Weights of a small contrastive audio-text model.
Training: 22200 steps, batches of 256.
Rows from block 5 of the audio encoder of a small contrastive audio-text model, named by matrix and row number. Rows with one number belong to one neuron. Each number is 128 + 32 x the weight over its row's rms, rounded and kept within 0 to 255. All counts start at 0.
After each neuron's rows are labels from the 100 clips, of 14848, where the neuron reaches its highest value: "strongest on" is what is common among them; "band" is the frequency band that holds the peak. Only what is clearly more common there than usual is listed. The data: simulated sounds of rotating machines with and without faults. In brackets: how many of the 100, against the usual share in percent.
# fc1: MLP up (encoder.blocks.5.mlp.fc1.weight, 512x128), inputs 0-127
# fc2: MLP down (encoder.blocks.5.mlp.fc2.weight, 128x512, transposed), outputs 0-127

fc1.58 [157  95 141 155 194 134 148  80  63  63 123 203 134 191 191 183 141 128 110 112 128 145 128  73 143 141  74 113 124 125 174 152  93 167  80 120  91  96 111 102  92 103 157  96 117 117 149 143 155  90 104 152 111 154 159 125 109 182 132 130  79 111 165 107  90 126 108 178  88 120 136  69 129  92 116 154 163  56 178 128 141 115 128 160 138 154  96 110 155 134  79 143 138 110 113 115 102  95 134 168 146 107  79 124 180 163 166  62 118 155 121 118 148  93 166 161 142  62 155 126 170 117 157 137 112  93 127 140]
fc2.58 [158 130 142 146 135 153 124 101 125 148 134 119  79 150  87  86  93 131 156 122 159 106 174 129  76 113  76  97 210 149 145 149 133 159 204 132 141 119  79 167 104  88 112 137 224 103 119 116 116  95 150 153 180 121 109 137  64 131 172  84 110 168 118 122 138 121 163  81  83 188 102 150 140 104  96 122 115 110 141 113 126 158 101 116 149 129  89 111 117 142 118 127 145 118 142 122 133 103  58  94 148 156 117 148  62 123 137  94 123 127 179  50 160 169 115 172 114 134  97 135 163 170 134 156  88 164 158  41]
strongest on: state: faulty (93 vs 55.1); bearing knock (47 vs 13.7); air leak (38 vs 13.7)
band: 2000 to 4000 Hz (61 vs 25)

fc1.461 [111  97 164 203 142 130 119 112 125 153 111 186  89 131 152  91 121 157 148  67 128 107 195  90 133 104 123 136 157 176 155 134  94 130  99 203 113 145 130 118 133  88 138 100 160 103 114 126  97  76  93 188 157  84 134 142 167 109 135 117  95 160 171  89 117 132 105 135 163 140 107 115 139 162  70 135 156  53 130 117 118 172 101 196 102 174 154 159 174 171  77 107 155  95 108  45 120 135 140 150 111 135  78 106 123 133 123  83  74 155 150  80  97 145 127 143 110  92 115  95 168 121 111 191 130 134 173 143]
fc2.461 [132 112 123 136 124 151  94 158 112 102 138 142 171 122 117  92 112  95 150 102  68 135 125 130 100 120 142 109 175  79 135 146 150 105 134 129 153 162 135  91  89 100  98  99 141 157 101 120 119 105 142 116 160 154 125 188 137 141 142 128 147 140 186 138 163 144 173  98  90 113 184 163 103  91 224 127 148  87 123 114  61 143 134 133  59 150  92 225 162  76  98 160 153 113 165 175 109 130 165 116 148 110 127 130 104 140  83 129 105  80 180 196  90 128 114 128 165 120 188  96 108 131  65  83  66 147 164 124]
strongest on: piston engine (98 vs 12.8)
band: 0 to 250 Hz (98 vs 12.5)

fc1.353 [145 148 134 168 114  82 128 120 132 146 124 163 108 134 156  97 117 144 119 115  86 178 188  90 145 129 157 142 131 105 134  91 104 141 114 114 194 194 177 142 122  62 144 133 124 142 136 107 118  86 139  91 145  66 125 166 148 150 110  85 186 164 199 111  91 140  89  86 142 139 141 103 113 124 112 187 109  85 170 104  97 159 126 153 114 177 120 143 191 117  72 105 100 116 112 117 122  95 122 134 106 118  67  97  89 122 151  91 128 141 143  87  49 127 125 166  93  59 145 143 166 134  41 165 168  91 162 128]
fc2.353 [127 133 132 132 109  93 142 161 152 134 184 134  82 104 129 108  82 129 164 123 112 142 164 138 133 122 141 118 170  84 125 152 122 137 136 118 184 184 137 130 133  56 140 140  68 147 140 115 133 118 115  94 116 128 116 202 125 167 139 105 147 144 189 135 106  99 128 152  66 142 124 142 127  85 169 125 121  49 158 114 141 131 113 134  67 191  54 112 210 109 125 107  92  83 157 154 145  87 122 125 143 112 144 114  88 115 124  85 111 181  94 192 103 143 144 111 153 102 175 133 226  85  95 151 137 156 184 152]
strongest on: piston engine (55 vs 12.8)
band: 0 to 250 Hz (91 vs 12.5)

fc1.69 [150 118 140 120  98 153 135  68  86 131 154 112  90 169 172 100  60 142 123 114 161 123 155 108 152 123 127 122 134  78 125 202 169 136 154 151 179 110 156 139  51  51 160 188 119 146 126 148  51 151 113  96 115 145  99 145 145 143 101 107 127 141 135 139 108 169  84 143  91 149 108  98 122  98 176 110  87 140 197 134 131 152 104 161 114 208  98 190 166  52 120  93 194 125 140 117 128  67  83 119 112 115 137 125 196 113 117  88 147  99 163 147 112 161 127 122 111 125 129  91 144 110 126 113 124 105 145 102]
fc2.69 [161 130  75 122 123 141 122  92 179 138 161  49 157  95 134  98 146  61  98 111 139  94 128 133 166 137 105 156 107 128 133 121 171  78 179 161 107  72  94  85 129 129 113 139 157  91 135 127 132 121  73 149 141 165 144 138 132 158 175 154 124 121 158 163 138 156 108 171  91 116 108 133 155  44 104 122 123 185 148 145 175 108 106 165 152 148 129 199 153 129 126 121 186 153 169 118 136 174  65 112 146 136 166 141 162 106  43 132 147 108  89 124 147 193 133  90 111 139  75  71  92 168 107 170 102 138  93 133]
strongest on: piston engine (81 vs 12.8)
band: 250 to 500 Hz (67 vs 12.5)

fc1.30 [154 158 140  80  99 125  80 136 110  80 129 163 170 146 138 224 135 120  79 169 128 167 103 128 144 175 133 121 151  95 137 127 142 149  98 102  77 153  60 147 119 126 142 149  82  74 155 165  78  91 124 116 107 110  91 118 165 135 141 139 120 202 125  87  56 132 185 175 146 125 130 127 150  73 125 138 103  93 133 116 123 131 105 111  48 145 138 128 155 159 100 104 139  83 170 111 108  87 148 126 148 103 156  83 144 112 137 106 173 143 144 158 131 108  99 140 127  34 173  78 134 140  61 162 124 129 165 139]
fc2.30 [ 82 125  76  99 120 104 139 144 114 143 158 110  81 138 148  96 146 153 141 198  91 115 130 136 113 112 123 161 141  76 157  88 135 158 166  77 159 103 106 123  79 169 136 179 143 169 134  87 157 134 144 103 122 152 103 121 104 133 135  96 157 113 110 136 132 120 136 134 142 156 228 178 128 187 136 119  53 172 118 137 128 189 123  97 158  70 105 133  90  97 152 150 120 154 108 116  88 141  86 142 159 109 156 139  76 120 190 168  98 129 171 169 151 140 125 134 103 206  82 124  32 151 125 136 161 173 146 118]
strongest on: state: faulty (88 vs 55.1); quiet level (60 vs 28.8); rattle (49 vs 13.6); grinding (35 vs 14)
band: 500 to 1000 Hz (46 vs 12.5); 1000 to 2000 Hz (33 vs 12.5)

fc1.157 [142 144 138 101 145 117  60 130 125 127 120 145  99 111 125 197 110 126 128 150 129 174 124  87 153 152 166  66 130  91 167 158  88 123 141  77  93 154  95 142 161 153 162 134 114  72  67 159 133 135 141 114 107 124 117 122 146 130 179 131 138 142 112  80 106  53 142 135 142  99 147 119 145  37  83 156 143  83  99 117 124  75 124  91 115 139 168  78 157 132 137 129 129  88 136 166 107  66 161  90 121  80 133  65 128 128 142 130 147 205  86 130 137  91 115 179 174  88 162 109 199 137  68 144 128 161 169 145]
fc2.157 [122 172 150 107 123 113 134  83 134  82 159  89  94 163 102 115 143 164 209 203  84 115 122 100 112 102  71 113 124 108 158 108 113  88 189 127 104  84 107 124 105 157 148 170 174 130 114 111 124 138 133 155 136  66 126 117  98 112 126 134  89 115  81 139 112 133 141 100 113 123 205 134 162 190 167 114 138 180  91 168 152 176 144 153 122 106  89  73  98 147 143 166 112 126 117 102 109 129 101 182 110 112 109 124 163 150 143 144 122 237  62 108 158 148 110 135 102 127  74  89 136 118 151 119  50 109 133 136]
strongest on: state: faulty (84 vs 55.1); rattle (66 vs 13.6)
band: 250 to 500 Hz (52 vs 12.5)

fc1.271 [195 135 187 111 150 137 100 124 140 166 125 158 145 121  82 139  92 129 132 148 159 160 132 153 133 142 125  49 166 162 122 125  89 153 144 129  96 141  55 167 136  81 169 195 117  29  93 101 119 156 148 150 134 170 111 109 101 150 127 129 145 175 108 107 122  88 153 146 153 111 123 136 160  54 121 157 142  77 102 121  99 139 149  96  67 158 190 105 147 135  76 106 148  86 106  87 113  71 147  74 122 106  94 145 130 153  85 106 117 152 114 119 137 115 171 131 136 101 173 151 186 165  92 171  98 139 174 107]
fc2.271 [104 133 103 150  95 150 118 130 131  81 124 109  95 126 111 170 144 153 141 153  68  66 133 145 131 118 124 167 138  37 144  82 113  75 144  96 161  99 188  92  83 111 123 145 164 188 159 134 124 120 167 148 137  89  81 158 106 165 131 150 114 123 170 137 167 116 168 107  75 135 149 155 107 187 224 140  78 141 132 145 159 175 110 141 133  63 135 139 128 139 158 123 117 147 148 170 144 158  79 127 109 100 156 121  88 109 146 144 107  85 171  93 178 153 115 125  99 189 140 140  79  89 129  87 116 171 118 193]
strongest on: state: faulty (83 vs 55.1); imbalance (55 vs 14); turbine (40 vs 12.8); gearbox (30 vs 12.3)
band: 0 to 250 Hz (66 vs 12.5)

fc1.26 [147 161 132 191 101 134  70 159 147 211 156 106 125  89 139 143  53 155 165 136 144  97  92 129 139 111 160 132 116 111 132  98 137  62 152 135  97 102 131  96 158 134 118 161 187 170 156  67  64 107  81 100 100 155 124 138 146 154 136 119 121  98 122 134 109  99  80 146  83  90 138 121 140 119 129 103 134  93  94  99 158 158 126 144  88 122 144 117 156 156 113  86 171  64 118  93 106 176  31 107 190 116  70 135  77 136 148 119 119 114 157 142 126  91 164 119 101 160 129  77 125 137  62 165 131 168 153 135]
fc2.26 [131 113 160  69 153 116 149 136 101 175  84 138 112 178 115  80 120  84 119 135 179 163 141 116 157 112 131 115 193 167 111 147 116 162 169  98  88  66  95 122  85 117 163 108 188  31 151 125 134 106 190 171  88 166 144 137  85 142 117 103 161 143 134 137 151  87 131 110 157 135 100 137 112 140 130 139 144  75 166 109 130 134 127 147 125 153 147 173 129 131  93 104  77 106 133 162  84  59 144 114 121 150 108 167  75 118  82  83  80 103 119 153 144 125 168 113 138 109 124 237 110 168 141 164 104 116 168 118]
strongest on: state: faulty (84 vs 55.1); bearing knock (63 vs 13.7)
band: 2000 to 4000 Hz (53 vs 25)

fc1.252 [181 111 134 158 125 120  63 112 108 170 144 144 121 121 203 147  56 108 193 113 109 148 139  68 155 153 132 123 144 110 179 123 110 156 162 143 122  87   1 102 159 108 130 149 139  54 122 123  98 156 157 135 203 112 149 160 156 113 169  90 104 118 147 119  95 155 181 119 140  94 122 116 141 127 173 116  96 102 135 126 101 151 116 151 120 168 141 145 174 106  49  78 118 180 129 156 120 125 111  93 113 137 133 140  93 133 107  95 141 163  63 123 146 110 132 156 147  88 153 110 146  97 111 165 126 164 175 104]
fc2.252 [227 114 159 127 103 117 135 119 174 142 148  80 178 106 115  96 123 174 140  82  82 119 120 103  71 127  87 178 105 183 104  93 130 132 122 105 131 121  96 177 146  68 128  83 125  80 127 108  93 173  95 130 142 108 183 144 153 155 116 115 173 106 110 121 167 131 111 117 166 165  32 175 144 126 146 165 150 108 109 135 154 115 142 123 134 113 115 157 112 117 107 122  60 136 121 131 156 134 152 116  96 107 169 174  93  95 211 114 164 120 118 165  98 113 129  64 119 180 152 182 126 155 164 122  71 132  91 121]
strongest on: piston engine (60 vs 12.8); compressor (29 vs 12.3)
band: 0 to 250 Hz (45 vs 12.5)

fc1.470 [129  77 170  99 105 149 102 124  85 113 153 130  70 159 209 138 113 149 155 157  93 133 114 125 139 135  97 131 181 138 158 174 150  94 177 133 113  28  86 124  93 167 134 144 134 171 118 124  88 106 144  76 187 114 133 198 132 145 116  80 106 136 117 166 135 149 161 158 147  87 140 149 154 170 124 159 122 100 107 106 118 186 118 123 116 112 135 186 124 172 139 156 125 102 131 149  70 148  77 116 189 154 131  72 149 168 114  94 159 169  96 116  94  84 140 146 136  82 122 102 125  91 102 157  91 125 204 101]
fc2.470 [119 114  76 174 135  99 135 131 159  93 156  78 161  96  70 122 116 122 104 129 120 129 132 122 104 127 100 175 107 124 119 105 143 159 128 127 210 167 151 110  88  78 160 127  68 105 150 117 153 148 129  94  93 116 127 164 135 168 108 150 124 116 185  61 155 149 127 114 127 216 115 116 105 131 151 134  95 127 106 142 129 101 103 114 173 153 104 161 135  81 162 123  49 170 207 123 147 143 120 133 100  78 166 135  81 119 123 158 122  93 162 142 111 159 131 153 123 220 170 162  92 107 146  50 100 173 128 174]
strongest on: piston engine (37 vs 12.8); rattle (35 vs 13.6)
band: 0 to 250 Hz (45 vs 12.5)

fc1.398 [119  50 170 135 135 122 110 158 107 155 135 209  62 115 150 160 106 153 122 128 107 107 161 178 164 110 122 108 181 153 137 145 132 143 108 154 120  71  93  96 139 122 198 107 138 136 144  98 129  92 160 105 195 135 162 152  87 125 111 119  68 150 162 130 113 143 145 146 128 119 146 127  91 144 102 118 119  29 117 101 160 185 133 144 102  82 109 155 117 177 131  89  88  71 131 110  69 137 112 140 152 146 109  54 147 148 169  99  54 111 146 156 142 108 207 150 115 106 103 119 122 119 126 169 136 122 175 112]
fc2.398 [127  64 110 219 144 161 117 121 136  33 181 115 129 100 106  84 118 131 151  85  90  89 147 128 104 141 122 148 129  83 129 101 128 100 114 164 194 143 154 107 102 127 152 110 149 120  69 107 117 112 101  98 155 103 120 185 120 138 146 119 139 114 253 132  91 119 101  91 121 170 189 148  93  99 139 129 120 105 125  79 147 138 121 158 156 173  99 171 157 104 128 140 127 121 156 104 101 154  84 129 118 116 104 104 115 103 194 132 115 151 131 175 159 134 118 165 105 140 108 111 136 114  31 148 151 136 175 154]
strongest on: piston engine (50 vs 12.8)
band: 0 to 250 Hz (62 vs 12.5)